config.toml
model = "masked spectrogram model"
input = "log_mel"
method = "simmim"
max_precond_dim = 1024
one_sided = false
final_lr_fraction = 0.05
adamw_weight_decay_other_params = 0.05
Rows from block 9, named by matrix and row number. Rows with one number belong to one channel. Each number is 128 + 24 x the weight over its row's rms, rounded and kept within 0 to 255. All counts start at 0. Numbers have three digits each. After the name is the row's rms in percent of the matrix's.
# convs0: first 3x3 conv (model.blocks.9.convs.0.weight, 80x80x3x3), inputs 60-71, a 3x3 kernel for each
# convs1: second 3x3 conv (model.blocks.9.convs.1.weight, 80x80x3x3, transposed), outputs 60-71, a 3x3 kernel for each
convs0.36 099:157113123122121114102134151156142126102133145114135118107132103123112130106126149116146137118109108153154136090123126147115130099137101075113132092121128170119150054106113085134137084155129198135111255090145129150137099123130149140121215118081040141131055130144035107135113147132114142122117133114194140123099136150118117135
convs0.37 102:114154133125135124086160102176086139143136115127144143108196121100153122135128130121129122142126153138098102119138125130114124122103161150063136128145136112145102096089098101077100181066146104155082141152104142108139107111103133116134152142130096200136130112137152126123148196120144094128094110122128119138134162134124128147
convs0.38 098:120145109149129173124099121137124129154148151142116107133112097113143160167143133116118115139127125136126116118114142104153144123103123111099125189134116145123140121148102107118135162114122129165193053079031120132114113133095173148166103090117142136143112163145128110101107162137123092104129134145107137168121078115095114132
convs0.39 093:135127120143147154110147159131103093124154119132147148127103123133099140122170137132141121104163118097116094102185130120087107117101133118118084113092041161104123096119117131139148115100116112117163145130164119100118118103109160132148143100152128130176159136149130159138108146106111151132113106113165118138097078142120124121
convs0.40 106:119135120130111131142157131158105130127139132119159130116102121164130155149161099126077144105096123185176117112150148135154136185094102142198124130152130115111125115135105153096111139102121150101134131154142138179125132110134128144135106127115114099117136107120156105132145153123155102111109129109182169136167126118167077132
convs0.41 106:139129100111104151099144127115103151106138111113149123129141110117167125132117108134114187123145111114147154118164131110117082131133120151171120125119124098096128130140105137122138137136141141176124139127125130126160158128115188155159097118142118162147138166135123147121104104126109071105180145118134159150092193095161098144
convs0.42 087:150136137141128147124127085151137125133142134134111114091128115176147187141148144151115112117083106122143146141100110132120145109095097136183153142151179130128126108139110130109132139131138104139094148132099151120149131147180080124113155114128151109128129129090117090101063139127159053050079150149142137101156134119126140151
convs0.43 097:169145131113135136147085133158135104149148111120136142115136120162155088133108127164107137131133133091114125138132135107129119097112124153093097139122133113095157091117163128137151147144124143161145108079112129107130113129098146137108155158121120159143120155151135135075095055093132088131107157118095111145118107123131137155
convs0.44 079:156132112119115090151159117165137135144174106157140137136115117092108166123076169119132099110196154114146123137144131113141112156139091135153151123128123127153180148143101123114143177137117133159150101170123105112079124144158108152214122198119133122121107158180142154088108173131116112159135117129130126152149080121150049118
convs0.45 101:124128102138135122114144114116084109141132161139173110148133122116128125117128135110113118128116121176104128093171149141117162091106101116127136142142125144155134153147129158124123153150066148109083098094143097131132143146123155091122175095147135121137135095128125129114132075133110167135126130102133111134082158117194131126
convs0.46 099:113127108127144208130108118139095138086136093168132146123131106122138150117107163116127123126126133105154125128108094088088148097110124104099102106069089115088098109114110135155150134143112148157117110137168125066132106152134123174112148106086123147133149219118120201123130153123142150131119185110136065123149111123137103125
convs0.47 101:129162095134129113119122127149143143119131148102102141130157133120124142116110116144145139144154130112127116184144083053111157141104138116133137130113138107130155128134157119149202137143133123145093123144152147103131112132106125115186120120091127136115124115149135128115134132122099151187112136121158109124116109122112125137
convs0.48 107:139133112107123119116091138137093180132100147151129089125150112112123116130145157138142116117160086137098174117099121135182081143116092122127142125151159130139058112104165117133122137119140127167115121116119141133134133148130119109156149088142122110132132130097112099180111110094127151114132137128147133103118143128145128122
convs0.49 100:079140117117142133136096107093108150154083123124099134144150120126133139135113205143124136142104128131074135121116123121115119145161158150124133126094134106111138098144144129108093080142114111143140097169152104196114125130130120107144104123136129184141135202104128138110157132147157124139133087154123129106125161116103113152
convs0.50 082:144108106138149109122106118107111108120113135121168146108078173128091100140166142087137121126151154112101121111107116143109150125099136121126137113100113108113083150127137140131123148137111130187122127162101124100096131165133116158118171157137152155171168155163148169168095136125105122099123157134133065132138085114132095139
convs0.51 085:132124094126132115120129127142122097127138115120137136115136136132161128118133170152122114143120112128108104151135129129134092122131156127110139133102152146115140133141128187180096130155111137117132229165113168114085138108138166150103128122154147135118143147141108120148172128123135150143137111136147134110152102112127114124
convs0.52 092:119130118079088186119145119150102151204129075148117136128124115086124161134118128131111139105136112133100098098133144132133123127132136154130107192109131158137102142154107100129130098139124126159116128116150074137096133147109118130125144134122135121119083100186102099129128150117100137120109122136136133146106104159135127115
convs0.53 094:170146171141115136120114092134120132147082145122102154094092118174142140121113154133082162146097129079120143110170135127158115110155116142130088103117139158125098156091157109116101125112145122146138118170156079138121086108116114112105133122183157172135137134131115174131103142098160116150144175132111140116131135159169090115
convs0.54 102:124162138083106124118105131142121118125128138129125168140133094154134101130168132153110153094120137124114092138106121141085133155128141128163112160122126118115140142140118127143104168111106133131166140147084131123184117166147097158138118120154124155143116153111117145129140157144104136107142132152125048131139107129123137144
convs0.55 102:126111135148146126120118141123039148128147150123170129145171146111113126111102117130080115124107123107138130133099090119144131108134078111145142111139158123114122130061139129080126110113129139117119132181101126222123128061139161130142125136120135148116122088101129081093113119124103100137113114148121170126098137134113148114
convs0.56 094:103138137110127130128135112113103072120136102123152118135134172075105137132128112148137164119147154166134116113096136139105139133114160118151133144147143133187118141123096130101128137149160099131139143121149118111123137123143131113148130150113104116138097112072098099150102103081130104108104088095173138113147148122123157146
convs0.57 090:097129138120139090131139109122132137123151122151132137086153082093150105128133117146069122127101155155155115141130105099120100124125117124183101149147138097117178140136108139106117110135126134200128134163139131127098125173130156112138152131084122133156158146115147121115156094135123119129100115132142174143119176139143141148
convs0.58 094:120110146155125142135128133125128121160118128122089124118127180143133104141178125124140150137167127110099118100129118153118110141196100139137140134126126132134106120065103119163170175125114115161081143122142164084127131133153132146110142151131154065143123108091137109136114106065146092152092155154125109128115139117151151151
convs0.59 099:142155121127099088135112146141086125106113126114138136107105122158134136119142129119120124127066134106201119123073126132126119129177135134061143137065092091147135162117142125084122151039125152132133121140138123086133154101116151156139130097148124131139110163129109120127096177128133118130140061149126095143118102113111129124
convs0.60 099:158126147150117128102110129154122152151170125142121143116070144176067122159157104095089122151137137152103125118108112127140140129115156078092139126128117145079112120138156118157134093117115061107121130157124128100139149122114063159159137147125160181092093151159128117128112154101142102133119091133156125137179132103121119120
convs0.61 106:119129121119106116105109120135120117142127136131129143116085060128144127112139158113088141137140120170179111132110100134125132117151130132140125122136109119141128126128139114089087125151093115145161143161117134124085148163125103139167122127113123089138138139149137133138153082109116124139135191114122124152121169116129131138
convs0.62 095:096138134129113095155124145162124126107141107099156137093148124120099170102169107096112130130118124144136144121113120106141134133130126110148127063142137092171103153144133106097055114136091203131142187083124144149146113124154124138140122159188148119162171101116174103087133109108185115117164149174125139119126142137096140105
convs0.63 085:103120144138130152145113123116125136145166152108115135105128108144118128129092122121116111136139152161150184124108126102140179107126128149131156150172165144136116111109127137105152155108147185085108098105120139130140136095131164132114149107129098086124084047078115117129166104126086115153092133170180135157134152075123145173
convs0.64 099:154092110137111107129080136145139139124130112114104124121125150121149121108083136121119122112183119160223084123109104134156118132169117120132138097168129108135112127129143101132167102090107159103115143131130144140123121133132131112134117152125134119121156133125118116122117160129136098127118097151119160130152162110138156155
convs1.36 098:131143121127123070108123135117122173139172197143127130119136131114133130127097115124124161126159151142139150126144113105106084154144188152135116128095093109134080104120111159141203108118174116102147176167132134134117134141120109125127129126105107156174145166028112122103152141120130114112163128067121114127139126191148113115
convs1.37 104:111125138166193180127136167126112141112117110161195114109108134140140101130114141116131093136126157091105097089137161144099153104169130136125127126146109120106124148109108101134137143214126131184132118143117128118123141133095120114134123138098136157115151091139115132158130136115156123115106079075131096145123138129096105138
convs1.38 104:143132126164142120116139154140145092095128096150127134098121122139103128093135108136139119144133151122110115119145134144128163115102125119146136131134106105147142159165118101123145113123120159117123037110081156132159131150109141130124120115117144145100115090141118109121137145110134095137112124154118149154122131133121118111
convs1.39 102:132151142163186156150149164070159144150107098177115170134147125095110104133102138143098135076061094126097114151131158147141124092092154186141146129082143126095132154173136110166121119163183100134134141092136109136128129127129135165131126118138087113123175125132109112149131097136104134158138125162146186113132114139122133137
convs1.40 112:129139131115106125130116136126116141105121111105123139123090152131141146138073161140126132136092140122114092124119130139144120135124151138104156130108133140086126125178130134212107137058107115177102119122114121152126125155148143130114118128124107233095143181104128142151121104150124074137103163136117179105141139110133114113
convs1.41 101:104119130092149135138124138108118114112135162122123123117111119124146090125106131163130153142156087114156144104140132147138133130164110118090163093114146148142128101152120122092126110069127121138194136138127131095093103130119155120102115151098134139138140129136097131120100158119139141142099106106103155080124135085160078140
convs1.42 099:165157115136125111124122141101111117100117102122077125105128139131127149142151115128154150090092135121140141129109121113105173168168122076171153135121127125186098150171131142162105144111140153192108137182096101144133151114113116109111114129142160139123172104158133104121153141139180153049153137157092098109156172107107178130
convs1.43 095:131172150131145124125112127149134140162089137157079135104153116118114139082146103145140137140123115124139102101132130086157132138116148094089134117139134122142143134177130110099079133090180130115148148131080119094109139121172134140133115118133153146111127104132135086161115113113145119120150161121113097129143167127119119161
convs1.44 103:120139130124141131124119157113128104162126089130145154131120144112106104121149132108110094115130137171127144150151136077084102134145145045107133000089173105127120159144130170124121149122112105122122172104160125126138101143121144140150143118130162089120149108124143174137158157121088145127137084136165070131105006151136142154
convs1.45 093:140125138129110128120108109092101129128153131139148147129094124154136136125119119126109124149079150131112144144120133152155139122116130104120104114134130099118150162189128132153089139172178106133167145149151118149114157152134119119087129130148132189101134146156124117112122121097113133128133182080140103091133141096145123154
convs1.46 092:100119090107142179129151140108101112098096107145132165139128123122171146126137140126105120130103126112138136108124116134134150144117131095174130120132137158111106108118131138103161116152130153169117090091134151093125158129115107143121105113140140075096144035091131111168144100143118162121128097108139144125116051155132165157
convs1.47 099:121135131150121114125092089139147133100140151140095146133116124146133128102118148123148147174099145118115156114098123123145155142104068091149115119070057121098081128132110087102142115115121124121098112105121133124121132131123114132164113126142119098148167164169106119126123120122109122196114119104126153126087119143120126114
convs1.48 108:094147136133147151127126131167122130143156104076132123118119132116132134117118135133145104156118150153093125139106092064091123091161128106146131128135118133115102126144128132110116112115135120142119111142139138134099148124115132115136110133133158105132100154135080161148143114133161132130134123161148168149166182145108117115
convs1.49 099:132128106127142098117093141116126119138137162101059173111158123144103123129147142138139097107102108136095134118088140126138124165128137136118128122083130160153135122148137139148134166122128107109157113129117124140133162138133125143131132084108156120133132141110143000108149118128130151133138088167119148121134112108105076125
convs1.50 093:119143135138110099091141114131081140134117116107104132156138139200116117123099170117083145144139144133074110138103129104115125140152135109120128153110139119126112118176114102113153100123111150131119135060164093026132119156119106136138112133131106081098075130129107118137149112098183117138163169103134116117122094117124098173
convs1.51 090:172111132108122083120139097108103122079113130107147122124107140094122126161139156129140144102105088143132134160104112124107102122104094136152115124164114125131112094076095203088140087105140142140129211147104107113113128156156120121128122137157145135159170142118110158133144134136138135136146139111130156092071115139172136136
convs1.52 094:141124086093150168144142119122144114236142103144101114135141115137152120126162130159134141164128123123153158155150128106141104105112114113125134083132158134144114107123151148148133146136162130106155110136119145126118134133139114114120141140122134132129144104108128115136117139121105122117116130131132123169104112138133130139
convs1.53 094:092087109158183134127116157119097121119108163119130126094102147104073162120135064109114123148132156112191136124127131135152140119135122146168150107111106155156129137142099139122138124133090155127153127068125109163143151168114117141120111084149130154132125165177129083120119108124160120136128123151123127095102136119122081106
convs1.54 097:110143108106150118145141135073155167143113148136123127137132118107140108145178120139170128112086134116116134129090131160133117105164151099118143111159113135135098167093132097117140122113156146101139112154119124137102146102142120127127139121141153131137154116131143072153117156135085095144151109144084110122093119163119109125
convs1.55 095:106097126101084123141107108121091131109106133150156152125143118132158108162089126126132138123091128158051158142094122112194149128117105146083122124105131102105124129147128120213091099116107165073104146073139137153132108120132131095114135135112155083109147074138155190101128145126139109161090157116142102066126096166099118151
convs1.56 104:105134120130127125150107137150086145187102091161135082143118153128134138121102158150147147109119168133177139121133106138135168120139124136066110095093124116087115112119076127161105161147106109089100106124087127078121152123141110131143156134124142154117141171134139117154138113119139124113121108108152078119129101128132152085
convs1.57 101:135112133108127104134119153156152124144128137140105124121061122128122126123092141119078125151140129108136172137113143114113102150135137124116139137101098125121127114108136073136088133136151112137122089106149162093118102137126131150133137128136143089140129100137061128144157068125143142140167156134127095154147166113102110148
convs1.58 098:149101132103087121117098116109133135101088121137148147146153157097095122111131133127135132142109115107154152167110128124111145114117109152102112164105120124109127113129117075112098134146114135147161078161140144113124137123125130107117122138114125144148129142127152172095134142132129123162128109105108124114139085131173131132
convs1.59 103:130150129142191128126133119120115115112097154112179128130092132136125114116151142100086134116190112122112146145118171119140116145125127121196164128138094121106122164201132121102106151112126125170137095137126146107127115168151138131109119126138115075143111128143136222130104181112127163112125035142141178175158097117151124101
convs1.60 104:114138096099123088110094075119117113119099104116140123125123111125155069133138118123172108098122154080135128149142136128120122146129129129101110104059123147075147134151179145161135140153150134129113115103111112111112114107140126110137117149117120124156112129125128070115134125150127177117136101152154116111113097068157138132
convs1.61 108:144169150148131119134158148141123157094140126147146155087122141129125144154116115114052110109058129123181141111119154124145128127159137113157146147134115141135126136160130118132152086116102137184126149165108116147122102143116125143109128101118110132138129140147125158130131137115120147099144146116168146148159132115125007124
convs1.62 098:120119129147131158145140140126149141144140100173140082145131113116114156125129131118162119131168124093095120093106116122113101129124142149107118169142186101123128123121155121157146134085141122170158156138098112119085117124129127105115136147121116144186127088106131115095146121148099130119155116154110149105145143129159102140
convs1.63 087:155148138110091112110131138138168157127129151084140146104148130125115145130101111070102111100158134141105120097135118124145181115111110120097124131120101120137117144120103123124143118157116145114119172102139119164118151099139147129113114122117102158150141141140142159179108097185136151161133155140094136100143096115085101138
convs1.64 100:126128111102125108110144145117157162093082153077083090124120126105164133093130114159096125124131142087109140132128139139133127133156134102133128123120136127123134113164122141139173124125130124117147139141124118162143120127119139104135111105118133152127140145114103154123111163146141111136101104105130104136134092107158113140